Weights of a small image embedding model.
Model: 4.71M parameters, 64-pixel images, arch inception, norm groupnorm, activation relu, depths [4, 4, 4, 4], widths [160, 240, 352, 528].
Training: adamw at rate 0.0021, 6900 steps, batches of 64, held-out accuracy 97%.
Data: 195000 training examples, 2.3 epochs.
Rows from block 5, named by matrix and row number. Each number is 500 + 50 x the weight over its row's rms, rounded and kept within 0 to 999. All counts start at 0. Numbers have three digits each. After the name is the row's rms in percent of the matrix's.
# b10: branch 1 pointwise conv (model.blocks.5.b1.0.weight, 60x240x1x1, standardized in use), inputs 80-159
b10.0 088:594512595525494563501566564543481484486480514539517523501533443465472545500466532459547577501561571478510527525500567541517510593509533495588541494550483513516449527619493535589542503434531483554499571487481527518409407574557521508484434473
b10.1 104:565506605483476541514569452454512453571457483468463479526509453565606547482545649581505612541506569552484579466543552589473446521474527545567461456520495469487467492570511520580544523483588451474502537463465534408478377530505498511536421507
b10.2 105:545517597521475519525600511517499529520516553509511492515502433535576531494570635561496592532510614528487569516528509539498515526510526507565517525533484497546538536567525565600551580505578508515512508509515509492425406544525541536517492487
b10.3 100:511545512527581528523436531511442464430501521560547503478416449459415442513538429478451455488466477436538517543454498511533492460512518473525541548487555518529538519468483548475504511466528479503487439557516422526505608538466497498453503445
b10.4 110:499471519468592544475493576492446477488505494517489502528496504503437495482484472454426520476421477491479440502475499464465467494550427513444464489469479475594478507486427494486555487460454484506516464490507497512393449537583470581484499467
b10.5 103:572539661497461512505589450501473441515511505515518511519472458524628504499563644534518603534587636522482588503504607516502487540451503504602491498554493498516463507623532554610504562448548477499466503484489498473466392510486533505522449535
b10.6 104:441477400501457540483402459485478469543476493437507494551564515541402519494426404406506423403409416557489439486539414558495470446480528540418523458450515503472479494407419459424453458502472493493538513507473560464541535502465530448515480544
b10.7 103:533496518450598548468466545507452487529513484515480480538469473532476500520529467494443547478429473496493450532492581499511470474545423518476450565465482473595481492459444517491583511494479505486495476526489484456347412539548461590526493469
b10.8 083:518474486482498538469540531463621527546429592555486430522549493505504571444517482454593495475520485554438530479555573546470441526470524585550452491570472455517455472564478491531564486513508442446509579520422541483470445559541475486529502513
b10.9 104:562532656484490506512570475515461474477537481511504535486453484497570495508567613557460597521537594487512582524464572503489520546490499484577482506534477506522475514555526562565574558448561511513483463451505482448409427511555552539503484479
b10.10 107:461519432530469577553421487520450431562550559537562502519515464515409536496458454438491441402394429532558475559531430540547518431471563566434576489476539554486495562405426532411477494491546537540500509559516527496523541551477522455525526515
b10.11 110:541515615504418461487612476493542497519487502551488493505507479526608521491557645596519568564600611515487571467526570543487497535456516531610469491574505486479484466593545550620549564466552484489488519509501504441465420507480526446519484510
b10.12 079:529496510498489499507577520476634557512435550559477446451532528480549555475561486525623528501572494521468497467538602528486460542426522527592446507570494461514451484606518526603586512505483458441498600519430517514453510554565442496503533497
b10.13 099:537483543468585528460471574513517497483470508581495470547494446506481538471504418434436517503454442489473468487519555523490474546529468535437434557488447454582438502477479496467600459485450461490513458526493494481453404587581501611504477451
b10.14 105:527513558496578545504487537524464489476513514570528489492472471497476502499525480516423528504439481459501503548466526478503499497552458487502485547490499498574494543467467521497566518491514513532489447514522492504421428543602516594509533477
b10.15 120:409466355504482548508376486512465484551534504413518519555548507546378519500422378379506389446408382549527412524548388548521493446498513531401536484421532517473509513396426429392421418493440525528540526486514551489538543484493534487522494536
b10.16 094:517513516458527559528468570503433451545470584598528504569549444564395564524502397415400521488436485522479489552551514565465515555582563524459540521506506487601516532448462521455564504513499498511551505602486527450451431533587514537468489459
b10.17 098:535532444554496557500500504527528482518458604557535490517583462534456590453484405432493468426418436556483526510560472561520494499543589570491486510522548516565534551488412535446503539502524483481545530603488553440544488592444530421572472564
b10.18 102:492495457498407537509475453483505517499438544521557454528542527544439561407420432452547483389468463532450495519522443548520438476521518564448479427502474483506473507471411493458459469522494506457531542576437557478491488579366528449594534579
b10.19 093:557530562535451524515542482514502487529534518511529499526481485532488547532500568462480559498515555529492528546528514511464522530495533512571537512501482534514508528533536546532488525470534507532489503460504508356535398468512563409510483553
b10.20 102:495490451547460576524478478512547450528465543533503459531572471547447575457495415434530479428388430542462475485575487591511446526499529555511537450526494509566478523435378482464523531511547500518551525567463566506542470542411529395574509544
b10.21 121:420455335520489535498389458485440461573498515454506510553553497537390529486422394368503394400381391566518444515545392576513516437503535544417531460427548511463520519388376454405425449495484507501526511502472541488543529529496516455536494557
b10.22 096:540526435563461551503493507484492467515470620572517491523536483543463560482470420485506502398402450530507534506543464537500474483486568571458496508549542540520518500465397526489544532528549479527528530609460548434496509535477542437528503546
b10.23 106:477483342563427589503416497556537470527462506481570474538574530560391562491430404399530458425415379571526442538552399527520507496510529539414566428455550523507519520426390457388482458518441544557568533546505560444584500538476523454569522576
b10.24 104:485466405476476583488461496474545444556446574503500459549576458557430583434439414423520480366382402579471489486572483573480443491511551568463505457533514481545502479473371510493485508527477483480552511582429557460581410528481555435587510535
b10.25 119:417470371507519535517374493517436467545553519417541523571536503525370528518431376384487401462407385544513420533538392555520508450515509542408534492438531515495500537397436439387431428491468531554548502504522551493526534472506543483512511546
b10.26 119:437437359521452563509385482490446448546534516454516508581557488558381533488390381398493385439372385561509431508581397583504510441500549555408538448435516515480472513378399449388437439487458514509578519507509586466523503503475524467515489534
b10.27 099:530529417491498574498464526496527519513474568554541468503537517558456572449461404441521488382402474550507529527529443561513446492516538539495489510566523518536500499464395487490500503524506465464527549535456529446506491591463544453517528569
b10.28 117:424450375508471548510373465509455464553526496444510515565553498540382521493410402397471397417365410556526423510558382548519500438500508545396536447426529515482513523392390447390420439504471524532538510504517556481545533496494537480524507544
b10.29 114:509494432529504570518387482520422418552474581499538502588527387524429575470465456452427479370328480590521495519590354588502485424502551573433539444452529528537500533405348486418486519445546505521531509549480537474509476556477539462542444533
b10.30 086:557527569537457496523544503503556507499513546538547504466516514515536522524532554536580531511555566502499583506510546502514528547497529485565555525569540531502526504553527535581530520505546477509462506507477503461482550515390514435511476576
b10.31 098:607539627478561424437554463439488483503468522575455477495506494511602399463554607528533619474495613478502543475475565460513477504498482476591513496521447458556499501615473498549663563437542493519471533475438475502423451481489567507534500448
b10.32 103:554537627499441495510620474499522501520517485517512507476495486541625503510557632579530574548601600496499552504498564517506511541452498508582491495548503498512487505580568550598526565482555501505477511471503508441456417498486522453509481496
b10.33 089:482565366588537525605408552541528522541441631539496547491509520486434547447450465453505461481385470532519521531551395553611427473497566552469560488484559588529527566402467483480511516534571603538505570593464514513543559588522502517520463490
b10.34 075:529521477533492554521506515514563496499481550566536496511528501531481533476502459480557500484481481518495500500520577519531490516516555532577507518551536513551506515544479525547536521529530501505514524551478519442498500577453514453527518531
b10.35 100:542520581512527537524491548540424458503556506535514519523462445483475490525541499529417576527474520467505509538487546454511512480505470488490501523483501513559487545467511535488543529451534517529498447503532483505440405531606520577532488490
b10.36 089:549526546534545566532506521541464469462525509556550541479484443494492488557525511492453522493468496441524508544477508473534536538533488490497539491530537521572517542511491524503536545466528518544488470531531495547456404560603530545540551494
b10.37 070:535512493529491551518505511519560509486478550564534501506512527518496532480511462481565498476488484517493504513509579517532493510514548530576517509554524517546495507551483512550542501517532500494505534552468514461499500576460541462522512534
b10.38 107:540536626490479505495612503494484498535515490527497515532500483527608514508530627550492599508541597523497563504525562539496512535492538544579484498562479505520485520571529537589579579475539499491496519504480508488434405501540545500506461494
b10.39 108:425471394496496544489390478501465469537514497435512506569538496534383517524444375406490414460415394548500426518549415568494503452514528536420528497435510506478481513407434455416445444494450515523554510497509549501544539487492540467520495538
b10.40 092:497456486488546578488465494487495462504488577544491449543504444511463539461527460490461459498481465532450475495529505500482483464483507549509427500491479455550451502471460500483500498476488456464490488540462528531477460548540515561529480513
b10.41 104:468476502478603513477457528510444459477505507548510498513464488499440490516471460505403484519408438451505449503456484488499495486563397490443476526443472509567499513427458487428543504458469490508474440488507488513347411516577458593453529427
b10.42 111:555529628517537491496593488486482468546517500488496500489471448533559526526584650594462591553555607522519558502522552544497505539481513526571475537492507497513517490595551571592555564447586512499491496464499503452448439492497528507510499493
b10.43 108:465487394527479567533407453514468450537509511459520489530534506520403522506443388393476434406365422532516429529560406569517499413482545539405513486447552523504499496411396501415450475474497491502523509522497540472528529515489541454528503562
b10.44 096:485465375531485577546360525517507501482518528440574484539526540513426562480444341383517450429417400511517450557534465522538479487522517481424537505480522524511441525376428449390477454536504537574528492566480539453583494505517544423548484552
b10.45 083:516481487513535565531477508537468457464538544544557490497484435501451478519491445474439510500443458451493487556449531467526515520533530499482504522509544508580475561451463531463538501470484500523468464551496473517443405553551555515522500503
b10.46 093:502555576553558527583521536537409406494555481522529590483454395486487472609527542483410557481513549420538536531454457392563548530526504438478592526517564601513491531534484591483491505446544529586438451508549495503490434520565446529515522460
b10.47 110:548554645485475492521560494511431488524536519516520533511455444521576482539539625545407594548549616468538543506499548510496539497531512504584490514512485526528515521540551547571551587464567534521496445456525470479439452497533522545513510470
b10.48 094:507517417571517572557421461528485460468502521549576508533503417524435555488486428485443471442417459491479530518464431526506465457574501534437551472510494533541520546445433480473504490505526478505501454544497499508539491558354455440593502534
b10.49 110:427472378523459548513382471515466476547513488435497526554550516557369532519431377406516418438425389542524405498558395566526504446476541529403535488426531535459515518407428454397436441510440513512549510509511581487558557501482536458511482543
b10.50 098:549530657520512541529574516538446456434528487519520541475428442482555455513547572539457587541561576432511562519443583456528535529518474454557523506531503513542487534543552564566563559439552517540474429488526486459433338510578530500526482491
b10.51 076:553565550550505499540578504571498498519555520542559572506513489533588471577542592593491556521562582526512554578518514516524568533500510508549558519526532562516566507554546588564523567458555552566542510510518539474443358510516519514491510502
b10.52 111:422511367529537545561385521528439430571547580480535562545532464560421519564438376436487377455468396561579452546583379578571545459517571566433589485462598604489508547388482485385425432496489579573540534525576561489526529539502525480530486512
b10.53 108:436461379504469529505392480507463479566511494423492518543549519548385532513437386399499410442417415570515430508564400562509509430476527535395535465427523521449501490418446446409443443484451519515548528488512569497524544480471530460524483550
b10.54 100:474501467529552659524376539535394407504542561518559526583506411538364542511472456432427457508377415533526469547546475544534517479573565523460553562472530520572537562362445527435487491495532519524537491578537529478561501533532542486531525506
b10.55 082:552547560536510515505573497520467477490575487514554539463483479510546497554547563532447540512523519487518529581477549489538529581504513500546535479529503518539494552552532537564552536461518514551502479512508503484428388506555504537510498496
b10.56 077:534505433526500539546469477500518503509485561555564488496490462533477522493496429486490472444454447509516504510506470505563522524530547525500546534545569512560506557475466501478541479532539541547513506594479519489473486593478457459554555533
b10.57 104:486537478526605599537420540548388437516559561533544540578448391519422497553525461501391465519425429507559465561521464510554567486580549539427540554460539552592537569414482557416489509451539542551545457539542524499525475515542547493484496441
b10.58 082:525525444558517522539446476494494517481479570554568504515501458497453520514488419486476478462449441517548504529512480486518521517523529484466531499518543532526500544452479504465512497536501530537501514555515482489463536594409517474559512557
b10.59 086:540543584513509520534523505551473500506552528526560521502454421525510512533559553551453580503517576496508537539494535521532550476501539519552536525534518520585515527530493564540548562500554531523490429531519504468429389563550553452474476500